{"arch": "transformer", "dataset": "babble in 24 made-up languages, each with its own sounds, syllables and stress or tones, from a formant synthesiser", "train_examples": 39062, "gain_aug_db": 10, "output_stride": 2, "qk_norm": true, "inner_norm": false, "moe": "top_k", "shared_expert": false, "subsampling": 2, "optimizer": "normuon", "orthogonalizer": "polar_express", "batch_size": 64, "epochs": 16.2, "lr_schedule": "cosine"}
Rows from expert 6 of block 7, named by matrix and row number. Rows with one number belong to one neuron. Each number is 200 + 40 x the weight over its row's rms, rounded and kept within 0 to 999. All counts start at 0. After the name is the row's rms in percent of the matrix's.
# gate: expert gate (model.blocks.7.mlp.gate, 8x384x192), inputs 64-127
# up: expert up (model.blocks.7.mlp.up, 8x384x192), inputs 64-127
# down: expert down (model.blocks.7.mlp.down, 8x192x384, transposed), outputs 64-127
gate.99,100,168,224,211,237,192,118,165,196,193,219,225,253,200,151,203,208,247,165,218,255,205,210,165,195,263,238,259,151,162,228,211,160,267,227,99,163,174,201,199,190,186,189,242,247,166,208,211,256,226,158,98,209,196,189,164,123,207,254,243,268,219,293,300,295
gate.100,099,169,191,145,171,168,194,173,245,202,243,192,150,129,230,247,159,148,184,214,265,215,234,212,161,205,171,167,280,230,217,229,145,207,216,197,226,222,166,162,199,146,220,248,218,210,164,174,263,237,229,170,246,208,195,233,124,224,170,129,177,279,217,210,142
gate.101,110,183,249,211,270,162,242,175,184,206,184,230,171,202,199,165,152,167,213,206,223,259,218,174,309,213,209,202,190,195,221,205,213,173,226,208,156,92,165,197,121,173,237,185,204,157,200,258,197,246,227,177,221,180,236,207,129,180,192,241,246,245,241,148,224
gate.102,091,219,179,198,200,129,184,272,289,165,193,204,129,125,197,105,126,195,242,246,262,229,198,136,163,217,243,133,245,244,176,253,202,238,240,154,246,199,198,230,153,234,172,181,220,196,181,174,156,156,211,152,162,233,196,113,188,156,194,232,182,233,195,125,196
gate.103,094,207,183,178,273,231,193,198,221,176,219,258,175,201,256,183,258,163,242,235,226,169,192,158,252,189,193,126,282,197,159,283,189,186,248,192,154,177,149,208,195,148,222,190,203,208,125,189,209,166,155,228,202,302,227,185,184,182,213,194,219,173,250,189,181
gate.104,091,144,244,202,152,271,186,161,224,256,177,228,176,189,192,186,245,211,183,201,279,248,131,177,240,149,271,271,244,153,216,262,291,165,230,208,187,223,179,171,236,270,157,224,235,187,193,158,143,222,256,211,173,221,166,203,185,102,146,214,169,235,223,234,199
gate.105,093,175,157,140,195,188,241,230,184,241,264,204,263,179,191,306,228,167,208,193,218,259,230,159,222,220,210,219,146,288,178,227,208,204,198,231,197,229,190,234,158,196,186,197,193,189,230,134,191,126,243,183,179,191,174,202,139,203,121,178,274,154,196,236,219
gate.106,105,199,243,154,151,186,242,210,179,157,269,161,241,171,180,177,194,238,134,148,232,151,127,254,138,313,215,208,176,219,228,231,205,252,235,215,217,202,225,206,221,148,150,150,281,201,200,227,86,229,212,159,166,196,188,217,169,198,213,205,165,185,188,211,243
gate.107,107,263,280,170,185,285,164,193,271,124,260,175,150,205,185,211,165,167,225,160,217,188,252,181,270,172,169,220,161,189,245,159,210,225,205,203,212,205,231,238,196,185,223,154,213,208,281,262,207,99,190,249,229,199,179,147,183,203,141,167,271,155,172,146,209
gate.108,105,197,207,226,204,271,155,304,185,175,237,173,236,186,130,153,293,218,230,179,147,184,169,188,173,197,188,181,216,250,191,180,195,148,199,243,191,210,190,190,206,184,139,240,207,187,176,196,196,210,233,254,237,125,167,153,177,239,147,234,237,257,155,176,161
gate.109,101,101,270,133,247,229,178,193,263,203,182,196,202,216,239,206,189,221,225,196,145,205,129,219,196,216,199,254,247,265,211,202,292,230,141,134,211,166,208,159,190,233,136,105,178,187,234,223,222,208,222,157,268,112,240,245,135,190,252,128,188,179,266,187,136
gate.110,103,160,166,209,225,169,154,209,204,184,184,196,252,180,175,242,213,195,171,212,163,191,227,162,201,220,164,264,193,265,178,287,256,214,213,172,160,193,218,266,179,233,235,231,200,291,184,228,192,245,194,199,173,286,203,230,199,219,249,224,212,274,167,264,200
gate.111,093,195,162,202,201,166,216,223,146,201,220,163,266,199,145,212,196,220,208,206,110,279,210,203,215,195,230,229,163,250,182,204,173,159,290,287,211,181,189,226,212,221,158,181,179,220,246,199,155,107,243,189,183,174,174,158,171,226,275,160,224,225,210,253,162
gate.112,102,136,203,192,206,193,197,182,158,222,212,226,171,170,273,180,248,164,98,222,171,187,197,186,157,219,183,208,180,203,184,248,252,190,214,244,232,231,203,192,214,241,197,148,168,167,182,215,253,183,160,167,239,164,223,166,217,126,195,205,225,203,184,111,188
gate.113,097,240,138,190,193,284,197,202,212,258,154,191,219,219,150,189,239,303,211,204,142,201,270,238,113,145,239,200,163,137,115,152,269,137,217,293,157,215,156,201,136,193,204,156,187,203,153,177,223,200,189,161,164,242,212,173,170,181,157,235,164,168,194,219,190
gate.114,113,213,179,273,194,193,167,256,151,192,151,199,199,148,260,256,210,215,274,180,148,235,205,224,155,190,238,139,127,153,159,170,275,155,137,250,225,225,242,126,273,169,184,110,223,180,178,232,213,216,271,195,219,221,215,210,213,162,229,170,206,127,227,171,212
up.99,098,197,242,236,270,168,226,190,198,201,179,275,154,245,203,236,239,241,183,202,169,146,240,161,228,218,212,190,141,191,201,264,242,173,179,201,190,241,242,156,223,213,218,174,205,169,215,243,159,182,141,190,152,149,128,178,226,258,173,142,183,235,264,250,160
up.100,095,163,227,120,191,171,235,170,227,192,276,205,182,144,256,247,121,142,130,196,162,243,188,247,217,171,144,197,251,236,213,257,143,164,212,173,224,211,179,166,172,195,193,210,250,198,198,175,241,233,228,209,286,241,201,264,112,210,216,154,183,276,223,240,127
up.101,106,209,185,200,239,155,200,174,166,234,140,267,175,185,196,243,218,178,193,270,203,176,157,133,300,179,182,169,187,209,191,204,155,229,258,167,160,116,213,223,166,202,229,167,180,287,240,227,197,178,188,171,194,202,241,200,157,148,254,244,163,217,223,94,223
up.102,098,238,195,176,231,215,238,277,209,181,212,198,212,164,156,162,157,242,238,263,229,261,167,205,228,207,227,192,260,184,139,256,173,210,186,192,191,242,132,275,108,173,274,146,266,206,183,117,244,186,200,245,130,227,269,146,222,166,198,251,167,252,213,203,230
up.103,096,191,207,237,195,113,237,150,258,256,172,263,198,138,108,193,294,164,219,223,178,254,255,183,266,187,161,233,260,191,179,202,215,233,219,126,229,192,96,203,261,177,187,197,181,158,174,243,157,187,168,195,201,224,163,164,257,166,166,215,195,163,133,173,163
up.104,087,137,176,289,199,196,168,242,160,207,162,194,212,284,195,199,251,263,181,144,157,197,220,270,216,207,181,163,220,168,212,221,224,181,234,235,193,195,176,183,233,145,208,194,293,187,195,185,150,208,208,233,157,195,210,255,203,196,183,182,171,244,166,201,157
up.105,089,215,211,226,230,239,266,187,197,211,130,128,214,194,184,171,169,192,167,248,162,105,273,263,269,183,189,158,211,148,191,184,205,242,200,236,200,254,191,174,203,169,245,177,107,186,203,217,219,155,159,234,157,197,186,196,223,272,255,213,189,190,214,271,163
up.106,121,168,188,225,166,158,217,192,240,195,206,177,262,206,237,192,199,245,178,203,212,255,234,226,306,153,234,241,208,275,245,235,194,224,211,238,200,101,217,190,194,245,201,205,181,231,241,217,150,180,187,153,206,287,224,250,232,275,174,263,251,225,178,185,219
up.107,106,118,202,209,222,131,256,171,179,206,173,261,200,207,218,162,162,185,179,222,223,135,140,194,235,134,111,218,239,219,221,248,161,196,166,105,198,173,199,169,174,259,152,208,250,166,164,201,237,231,250,117,223,251,250,217,245,255,244,178,192,202,166,171,192
up.108,101,215,227,196,205,192,274,107,242,240,162,239,154,178,246,235,140,159,239,224,227,190,218,194,208,221,173,196,202,162,152,217,185,284,220,164,166,176,233,167,208,200,282,142,197,209,188,214,245,176,153,169,206,214,231,224,259,165,243,179,130,170,242,222,217
up.109,102,197,257,154,192,243,196,231,150,161,199,164,217,183,222,116,252,172,185,200,118,240,219,193,200,145,180,239,217,175,201,255,274,231,198,221,169,215,274,179,192,230,173,218,238,201,213,255,200,236,160,218,250,138,183,106,256,166,273,242,256,205,254,106,227
up.110,102,150,125,200,262,156,156,191,204,192,190,194,246,174,181,253,185,167,165,211,136,190,225,175,214,194,175,218,247,262,160,209,232,242,262,179,136,209,228,211,209,266,225,269,169,266,205,236,220,250,183,226,250,272,203,255,207,208,255,217,168,304,178,248,201
up.111,085,149,223,208,229,261,119,165,130,222,278,228,223,142,283,178,190,209,120,184,253,174,130,188,195,187,160,173,184,141,202,223,186,152,208,212,205,217,269,188,165,192,211,189,193,213,190,200,153,173,183,168,212,228,201,192,158,192,145,183,155,243,225,125,150
up.112,101,129,268,182,198,178,216,174,172,236,191,249,195,157,284,135,216,197,63,186,180,196,185,144,128,260,234,183,150,237,207,211,235,198,220,233,174,195,242,188,179,218,176,182,177,223,172,190,227,170,101,176,204,197,235,221,261,152,165,246,210,210,225,131,183
up.113,101,266,168,183,150,152,282,181,252,174,209,162,218,158,221,227,190,133,153,166,248,239,160,189,298,244,233,186,314,152,238,183,195,238,198,164,216,187,276,140,193,173,165,206,154,183,260,337,181,189,161,249,201,189,153,214,236,264,233,165,218,213,158,178,185
up.114,101,244,143,161,204,210,203,161,176,179,208,144,228,255,170,169,241,287,181,143,163,238,235,208,246,137,245,154,213,130,258,152,219,216,231,157,345,184,193,158,205,214,238,167,163,219,189,216,170,117,202,139,249,221,196,216,261,178,240,230,131,231,246,159,238
down.99,093,257,182,151,210,145,242,212,209,281,219,222,205,231,212,153,222,211,198,149,161,168,210,215,145,156,149,220,229,238,238,160,244,217,288,210,273,114,227,203,183,113,155,188,220,164,219,164,209,204,232,220,218,209,305,221,187,206,224,185,212,230,137,187,142
down.100,104,206,179,159,173,160,258,180,189,190,138,200,193,258,201,185,255,250,230,233,178,233,168,141,231,255,171,201,192,191,159,247,232,247,175,191,212,277,244,200,172,183,189,186,204,211,264,241,197,253,144,214,172,248,155,162,186,254,217,233,196,167,236,231,197
down.101,128,191,188,256,234,267,199,189,122,214,184,251,173,196,244,216,197,119,130,229,203,240,213,257,221,153,160,189,176,174,257,205,172,176,126,217,203,220,181,241,89,169,266,195,211,190,159,222,143,204,240,177,231,101,226,226,229,216,187,174,272,197,178,225,134
down.102,123,250,207,244,272,203,169,169,224,205,264,209,141,165,279,175,232,142,142,242,260,235,132,211,142,159,174,197,238,219,148,193,249,239,178,229,215,212,251,200,224,180,199,149,135,157,214,158,172,174,139,137,219,223,199,255,196,138,214,166,228,205,200,161,173
down.103,129,165,237,239,201,229,212,252,153,196,257,184,213,199,263,176,236,236,170,254,156,213,121,204,160,265,229,211,205,163,127,220,178,282,203,228,243,171,243,244,129,176,156,165,213,174,236,191,154,132,123,260,259,210,261,158,224,128,237,196,231,236,205,246,184
down.104,073,188,197,265,202,215,163,143,214,187,235,167,141,184,196,194,198,148,149,202,202,224,213,217,262,154,205,236,233,233,162,91,201,212,165,164,192,209,236,215,152,178,171,203,211,191,177,149,225,191,243,123,244,205,277,175,173,216,174,193,140,190,149,173,259
down.105,075,160,261,179,178,235,184,215,194,246,156,202,192,121,236,205,152,246,190,271,117,161,172,230,203,208,203,225,205,264,279,169,229,202,218,176,191,231,223,199,259,209,251,234,206,203,234,191,228,172,248,212,196,252,218,105,227,273,190,266,168,200,221,218,282
down.106,123,184,237,147,144,136,212,201,165,188,246,226,171,206,177,164,188,225,167,161,232,169,283,183,205,210,257,206,212,192,137,191,225,242,275,254,218,186,237,183,218,145,282,228,217,174,162,213,246,246,216,295,241,175,233,244,201,118,167,197,240,199,181,235,213
down.107,103,159,94,238,187,201,221,213,214,163,200,238,248,241,192,204,234,197,184,213,156,280,200,174,163,247,216,228,196,247,212,250,216,190,182,196,221,199,187,190,193,194,178,131,213,188,242,209,204,184,218,183,253,220,149,183,181,178,238,136,217,109,253,186,183
down.108,096,245,199,255,190,178,247,249,178,200,216,191,201,254,187,255,245,262,207,146,212,222,328,207,234,147,247,229,165,152,281,224,156,214,229,223,242,246,140,234,173,151,101,255,214,146,171,221,156,212,243,146,143,126,197,245,135,138,171,177,213,254,212,127,269
down.109,096,270,211,249,254,208,193,131,298,197,212,167,246,213,222,260,206,214,163,224,233,185,235,234,145,188,166,155,233,243,175,198,249,167,124,220,212,204,227,109,287,176,186,176,185,275,201,134,161,182,220,225,252,231,213,143,189,135,204,207,192,167,197,254,141
down.110,122,185,226,175,146,176,200,169,269,198,204,193,223,193,185,218,244,183,167,206,148,201,236,200,154,245,223,169,209,199,239,118,282,265,196,144,252,223,173,177,201,240,191,160,237,215,233,228,187,314,204,232,188,158,182,215,209,158,167,203,203,202,205,143,213
down.111,043,255,151,212,163,137,220,221,257,154,169,180,157,222,201,180,199,193,227,166,180,176,197,162,157,100,229,213,240,213,205,215,249,196,194,221,236,155,164,262,131,280,225,251,191,210,176,165,210,217,199,207,294,168,230,207,245,179,192,248,186,224,189,308,234
down.112,079,152,182,185,269,182,193,188,232,214,175,176,176,250,164,219,171,208,174,211,169,192,171,172,162,198,152,206,218,208,219,195,210,271,63,191,200,160,177,241,253,178,165,200,186,241,163,238,208,165,256,170,220,200,200,154,217,184,253,213,306,189,177,255,187
down.113,062,169,194,215,248,172,141,120,179,203,195,152,216,258,219,140,197,146,228,167,237,184,162,220,178,181,192,156,206,261,152,299,232,285,207,189,194,212,271,225,233,122,153,213,263,216,99,193,152,216,194,207,224,182,223,218,172,227,246,181,242,209,198,226,223
down.114,116,175,270,246,175,177,150,250,140,250,171,178,238,202,173,233,298,182,192,174,232,150,219,181,256,161,172,166,183,248,318,203,153,103,227,221,86,148,178,261,193,221,185,200,228,163,242,198,208,243,167,166,124,243,249,190,138,230,255,218,151,174,230,154,197